From a checkpoint of a small model that answers yes/no questions on an image's attributes: 32-pixel images, fusion encoder norm rmsnorm.
Rows from expert 4 of block 2 of the fusion encoder, named by matrix and row number. Rows with one number belong to one neuron. Each number is 128 + 24 x the weight over its row's rms, rounded and kept within 0 to 255. All counts start at 0. Numbers have three digits each. After the name is the row's rms in percent of the matrix's.
# gate: expert gate (fusion_encoder.blocks.2.mlp.gate, 16x48x192), inputs 0-191
# up: expert up (fusion_encoder.blocks.2.mlp.up, 16x48x192), inputs 0-191
# down: expert down (fusion_encoder.blocks.2.mlp.down, 16x192x48, transposed), outputs 0-191
gate.4 095:141135084146137102101153116090118099122088131092120136161097098139094162147093130118120168134102177133160107124104098089150100119086103104145151097138121100139145150151150112145143105112094110119106109086100150144117109109118130138099151099114112120158132151166132118111148126171127086144149122101116116154161105125160142125103115110152172132144137118156099096150121125101124123105117125108159105167150168120152129142145154107153125138113111154127141071115132149127117168146140056167126149123129115142153112119123103173102186126144141157160109161126124159124154112156146130200
up.4 099:140122085153125143121155153099153126107092128131148154140105109136174152164068133127121166142121162132172080126127131156131097163080116103166122142112120122152124112167133107128119120122126162133072112118133114096134122085131133108157119115113127160115128170161111103098134111106133080130147129080120087146097097135142108130125141091157157119102164118160094050156147081116101105106118109109150109141148115159130114137122154074168157128120132156153139119142108127138118138131144079142114152157131168102147135154130075157124164118129120148156158131150142156110119115109130134151
down.4 087:106113187138161141136097123091126122117083150110159095153116091088099121158152160107124125137157128160136099155108119120117108156089147130085098145103139160116161155029119142142134152140134129154125147132132097109127167108107149140145115123161175125099144161122136137115117115099135135127146132138151109122129120119088131097100183110089110141092082125133168132133157112105100118143100161165149127117126098099136099130127180124113155120145118131139169112158139135150103112143154141132120129100123071075142116147147091130159135112126114119126111106141117113088159139135123079111
gate.5 103:125116121130140162166124172104124131121153157093132112129135174116089120136081124161133139159145104110153092091111141112144163149155099102143152146137121116145122128134122150153180162108149108145112094116103155149160122151145147143152166119110132118096093157133127114109179110124146155091116114119159148105136138134094099121121124102124145167124087161100123125136119128161126094168136103142102118114090106149105109148130133161155128134107125150170134080146084140134168085154140153132114085162147111150122151178163078129069150114084126116146093132140140140132141136083101131172
up.5 101:134126151115118151121115083162153118118100097131138164146089082118159159124160143142142136127146155147135155154156104124149108094123134171106159106124102090136137138140127122134116116150132116133125100127137095100097151148117141123080099151133126114140172136143144129139073112119102119121137173110109109132084120129134131166156171158107107053127170098188112113127128141115107157141108088116182110091119138116143140109152153105122111110099109127146158127123170102149076165115125095124159140102099128133137095120149167137184093145150103135100160146137127104125114119177136122093
down.5 103:132118099161124141130078101088105090124133088103140121130144103158130094137115154141088140121133176159181100166116087149134083123152145170130114084142130106119140122119127135113092125120108128119102120109123180146135152149095165096158129131124196121141091088111116104133105162120076114136131118130138108176115134144105092126120132174127091170130134135158174102139157135095108170112127101101123137110135102129089128130152158120156106135127159162099161137143131124121162116092137099146142121172116114114130153142145107121125098121140156110118139115164147102159121157134077141092
gate.6 096:128111120132122107134087109137133131104203130133102140125137143121142159154117130117086137119144153123122181088171133142128110161101164151118167103152088153129124088117120092157126131138116146158109113122124099172154105131178131160131149102144163122118112125107185116124104093091107132118113104150115137119114203117150114136143101144128143170153125128171107145154127152135108141134082144114139167159130171178165084135151147136137110112122133119149110141115146132117118124172147113125140143117113128143127135147131111091109058091103150174108154123151135173128091125130108157157
up.6 098:149129148114077119131154147098094129153084120118165151122132119125126088130105124127149129123119147117151091174069099137146132141123088129146138162095157114110159178115130153156135121123120118079151121135129123104106160124067100089097127138114067130141138149172096162147146161162155149109125136105116131126132070096124122112104150119120137129111129133095135109111106106119136080124165102119112121135116105093079183108088112131129126164099090113075131104148117116110125113089116110136116112155140125133105132107117126137134157147149113099150125159155132098096158112117187095112
down.6 099:120105091148072160116094138124125116099148080138161129154113134157119137128115146125123069129128123128106090119159147113116119145105121074088138125112101094086151114137096135130119089117109138142125141116120121136153131135129168128117155098155110130094119154170164147128102133167103100131104118118151147132110146133153157113123144156153192119109088105143102139106178125156086115128161133096144171083138138127114133136158135163126117130163129174111107135129112097125158138139139152179112182130111128140172118121098133121040148118128126086143097093102137109138144102127120119122
gate.7 101:158141123121116118117169089122143114136095133132121128133114151168043130120102148128107123084094101158120133143086166084126142138101170142119110121109108111119109111159095103094149158133130127108169100134163170150109135152121150143138137128112097129168166168139141130119152113144142170140142130188115131131123106139134119146113117125135119110162096079135165084145149125112128128172139132105194123123102178137122159134167119093133117142129107142120108149143123112166086138159109114140077087134092110155120142133121158133091150151132128117138181132108119111109130156144117080145
up.7 103:136166099142081122127139121150143116130106156112144154140140118143063139125096143154117102115107094146126087144085081086156104153125190097143115156135129160147119115114142147102137110108113139132154089149100153182130088134157151122110122120145123124154136197128154134139176142170140129118130096152119134121131135118152158141096146072139126119132091087114130136137140115174143135127129110135176083171096153113142116135169128123115129141159118149150089133142154133097097143139106118099123107135105077104093154180123120112084131150157147103131112140103156142147095135150140133139
down.7 106:142083140122148130109130122175105124113112114123169137165087151120069138139113139120112148153155093094135114093105124101133144089129146083156114086123136116111123142073119131109093144123148099148118138138161183082154107090148151109126133161163111125067169120103120108106141137152129119155128126142099127085136078146123136174139120143132101152162131150133138113113144142094135158181141139095121176124153093122133163131149132136118132125101124110122138106144136143150092159088159109138103120120137137134116110145099109141149120113097134156160190134179100149142137143121092171152
gate.8 102:134122100165132122121155121100137183165155158130123096126120100187150158137103121123105128155109132156163125137116160126119108109107130134134131113155094107195104115110079068153107134105156119155132156162109155068125134114113139119171156151139188174156129139148143136140132076139122074110162103144133128110112093092147134117147146118152108137141161118147126139132098129105117144111122150144184137147141154163118122106117133132186127128085144105151127123108147120123111133137093090171097121107127136118118156129108133100134118175102124090154143127147151109164158124107136088132
up.8 112:106179114101130131170143136157132119097116113123078125088156111109142130096131094129147110159139181149121105132140084138136162157103132111151127115143165174076130149129171167124178111139128159125098120143148113144122117158125102124053121133118109136125112091126123132103140155127115139172129095124131110180110175137112153139076095100094142114107123139117159094172144087130124142150099090152107165107112108101153132170145118125096136131122159168112175132137088161108146093157111124093138121154153105107146104114154150135124151109148128139130130139113113124125115125170133145148
down.8 110:125100167135090143085127140164121120096154137087114163073118105115111124139158151135114133135138090113100090119092131106147114112104098115108108142151134129109096133125090162155157092095128145099159139096159108101123075124100136152116055142152135128075155097132110089166141162140129131139114108101106137131140116105131081116132181116153162105148091117116134125129125138105131133168139131087093137129167119114150120117144152117144111114177126118087098121138148165105119145125162134114128136113137105090135141103077151114165118153085115114117131143095081145132142118142162107156
gate.9 100:115157154121120143113108147111108130164091104161142135142129099099176105183122125113135117107107094111107144121142114098118128149103127121146096133103156133139116154171175093108168108141089113109096159169112125113148134139156119138129134105115130171159162090136139121120105129129123160113168125134164119123160133129101095147118116143140119154166091134119150160096106075121092106144152149117116165130200112148114086110086075142151101141139135140109134157175098132109134087135139121119139064070124130106121131156109114127121142113106150167098124119143149163095112149146122158125
up.9 102:143072099137104137153157114135159138082170154094135145114105164133119100100128163152134099149126160120142122129107153149153123128137139113107155102137102121145117095102095160147101135082142119152173118099128099154117110127120150134130143154140113106099080174120116114104163120142145091130107122122091135135081103152137152114111135093112117117100179161157091102153135154123170139126127136162155108154073146131145138169140135113120153129125131120139117119092145115154117157126123110153113181176165120173142119105148148130121103146114113079161112151138121090165177097108139082132
down.9 098:091151119110126129134164099114126106111112103112118137126104176137148134126136156139119099105142062143130101151163160103108127101110085128118136138175177113143156170139142130156129070111128120135119160135109113111110072103138133137137136087128106165120125144126138103111089099149128114151101135152088102126111130121154113143139141136141121126130119137137096139136157124167102122146082127095175092141148189124149148165120146154073108155135105118142118117142142115117115171180085125160150157135089176143151098151128148113100119080113088111114150161152150101142118098116126168134
gate.10 095:130141085093126171113120105146138171155122139131086135114113113166119139133159100133112100128110181119122166199155163148170139161124101114132187120115134158101135123141135133099124143151158130085099069146166118121141111116148143116140099148143131120148123125167128127106118117125089139124097127121127113096133133154079094136081130160168101136120110147127093122111108139186191117117105108146095126151137069112132140105152104124132153137141151143113130134098111123107153181157178126132161114109136114143154111160105160103100118169118098136125133121105130164136156153124136131120
up.10 092:108109128098153103119107094132114107139101157080106128110168100133111133108160147133087100099129189123099128115133127126115172152159092097147183136175103107127147106121097124107122137111174152093121128130132141126131165162136127142124163120134118116154143094148130157110137127130082132109103134097155138103145107165066077092127115152174098155106105125149121103115157157159106150125143118155117125115092089160126120100138124177120133156110151155104126149145154129120142158171132156136132132153102118150140120145109148109135111168136118078119153142073152127110163157132092095121
down.10 095:112133119141114166119084124050111108115182130109138142122139148129119143148191108156128163112093115118150134091122090112117143100146124162086118112150133110118114164111124164155097094130176180128133091162158095150129124129120142127061159109123142139110159156123119151140156151144125158131148122146132135102111101153140145138135117116106057150095114087103123095171162162157137146131102138136123128096130135110119147140131135112137159132103161124133155104143170130118121130145111119146142157075105111150152117150121174138117161133125124147142132162122106152148133072132148107087
gate.11 081:082114152131098133124094117135104184152131166142159085124129135115115120138146123115118120126090127149143114130106102173121158111140101110130145110090144115158116162119113125150107132119164112094129131141158125153106099116152128144114145076081116130096155130113142132148147060161139157189113110117148162154117111133154136132137121133106145104144171168121109095130123110147143094108107115165073087117102110161188131080100094138152113115109134110137149122092128162125111173115115076148143135107119120115122131116094170135155156137113134162137114127067145102116111163153105113137
up.11 094:102102139175083116115110129122116130100158184140174111149143129126125129109134145176130097106102140151125161107119132144134136120132114112138143122120101145153104139087093132146097081120159098125091101157143130175151095154126125118132120123132126098086120127102162136153131054141154134123116096094169147118093110117126124166130148135109156076117146156124117105119122142100135136133142141166114160145076145120174128154130156119148135117117051135154146111101120124149104141143113091150111179117114102143088154104123131140142152133103098134167111100061114118142114151118095109145
down.11 090:116108180120076148135150134142128144086120143116138129116163132156145132138119165118120179137124155167124153160167145136094141057118142128141172114124171146114139143122090097120136122133124108129124116128153088123067086143178123151068121149124165086130163152098146133113115108157126198127106126141128088129144133132122170080130143137095151123094096125126127108159087131095087138137120142130112131120110109137103148077108162130139092121114126116116116172117127146132085154137102103120145098103122120138129124146161142105127077146124155115118100135125144170152149095120131146129
gate.12 101:156177145154099121130143105097114096126135120112126133122113103134163136142123136140150143119151113119116142129120123191150149184084145124138119090094139114115096127144154107152108133166113133128104172127125141103154104149138102133077073106120129172130174139104132078102111112146090128170156173143111108145098139139154129104133117116169129150110162162105092090143112124113138096100137118086114116170129126123139151090124149153152129092168146122156139163126157104095088142129111163139111129106119110162085152091130149169116106150140099080124128146127110133104115096149119165094
up.12 101:160111159106115155145055129076131116136117157124147100165140127096162165128129110134132135128135139083125162101102113159109101143128109119218147143158145125147119120125105111133082125159136118109130104150121096120080131164149103156118130140099113156126130147098137130108112105143136144126094133136140139150166131132113135099127105141106093140118134168084113107141086134145140139104139110140111116101074140126118156094085192123155096114164109160094123138114141124080139136091154151157145169113110123148145119142134174105154100130134138130149123105121181142082143111133117092129
down.12 105:081108176133111147155134150127107114119129131131156121149099091159109065095110127092127146113151169113118130132118150129136114118159151088090127081083117120128103118096133143124142126149106096124140106118103185111124131127195121115084122116126105081111124083106129097166120157098150155147126129107135118143097140146134133130140174148122110136131136119143091123132146163133103147112084143138078077110164124102121099135132105171092132123135136138118136125104145165103115101104134133145134118073123126125112133134069146176107147106135135166126150101163157131154092113159118129178
gate.13 104:156146109137150114109160079125129109092093132123125177072176125131165135131098090156110126129116128091123066110103150168154130152133100124095104118146141124148111114093133127137170096131119140116169132135167124156171129140114128116154160096123141105141160103152139127135127126125157132098147129101116164126142093124115093144138147097112112152132115156135098129073165115129136118134163156132115088128142174106142072154126121126134092108143137188092164141129117182106138156123136161122129155104125103155147140142121149169117125129091139123120086085132126140183138123166124092120
up.13 108:139127118131139124102118091123112129114120176137111191079153117099166130113107092145117128166102167130089096125144129195123139116137124127111101137109135082155073110080122121140160099133126134132151095119159159127160167164101143133177128119133119136131146111153128123144118124122163143092120137129111100143162083095112124096150146090092117150150133152158113103110179134123107114088113175129138116103126150119144131168133124114143093111144158147136181112142108204105139165135138143118137146124083136161137130142109106135121095144128137082122091112130105144169127149131111106122
down.13 101:097154130133111109167133151142138108164130135105083118109183118140132153153118121140136118097111115113118110153136114103130098081107120128133119098137136128155160140166089134095150095130103127122132127134130121082103143137127148107121128104135162170119128104098108087092145132153146165138144139186169117171109115137123132103130144126155195137121111111147128122151122151107181107149162116116164074133167112118111127118102142167192165113134129111093119095157163095174161148121162073136111109106154143112188155109095146147147106159146144126114104157116125143131135155131137141134
gate.14 100:139118087123111110072097124104146155140114124173177125128108138105145124102136106126129149120103101155157139097114150132176158111141143142121158134139070142192126125140089112074144110097147106147091109125113126115127135118114116128151165133116148112107128161154125109096111127095120146075120117145132127148112101140110119148112142133151080137123115082142148109122148148126102136152129145145148141147143133104183147108151061202128119149138145154086136133104144150148155127155110129185113117143164091135145088119107093135140105118139103163145145175160115169107126154125119108123
up.14 095:148143142120108149119077133114157142155121126125125154151133121135114078130160122107141118117181137129079129143143149174137112125086127127085064159153131108138085109132120122130155154137109128114072133178199095159103169130097105133138145140130151126104164107106115119095154106134114087142093107143143158123171100114124163117107120154101101147168119091140137148113123112119096119128113166155150121135117123126131154091086092131162147142114125119135149116120125147117079117137149120156127131196134151128134161132128101075119140112088106153108124102122176108148143149158124101139
down.14 099:123133126124074142125122155121167175145126134126118102145110147179138123154158137057121168148105092133175118133079127107170111155126154088170118174107113098127110089119105135151147121147136143110135114118117138131157055180095113123142144166155128093132102123131151180087114126138111133126113138120119094116165138116135157131118113120132126130099146132155125120187087161107101124128158104113130136101102153176156154141125119108137133136130120093135110156133116094121179145095106093113101096135144143095121124118133160104154144174103155134129127135142134148140102132162137129086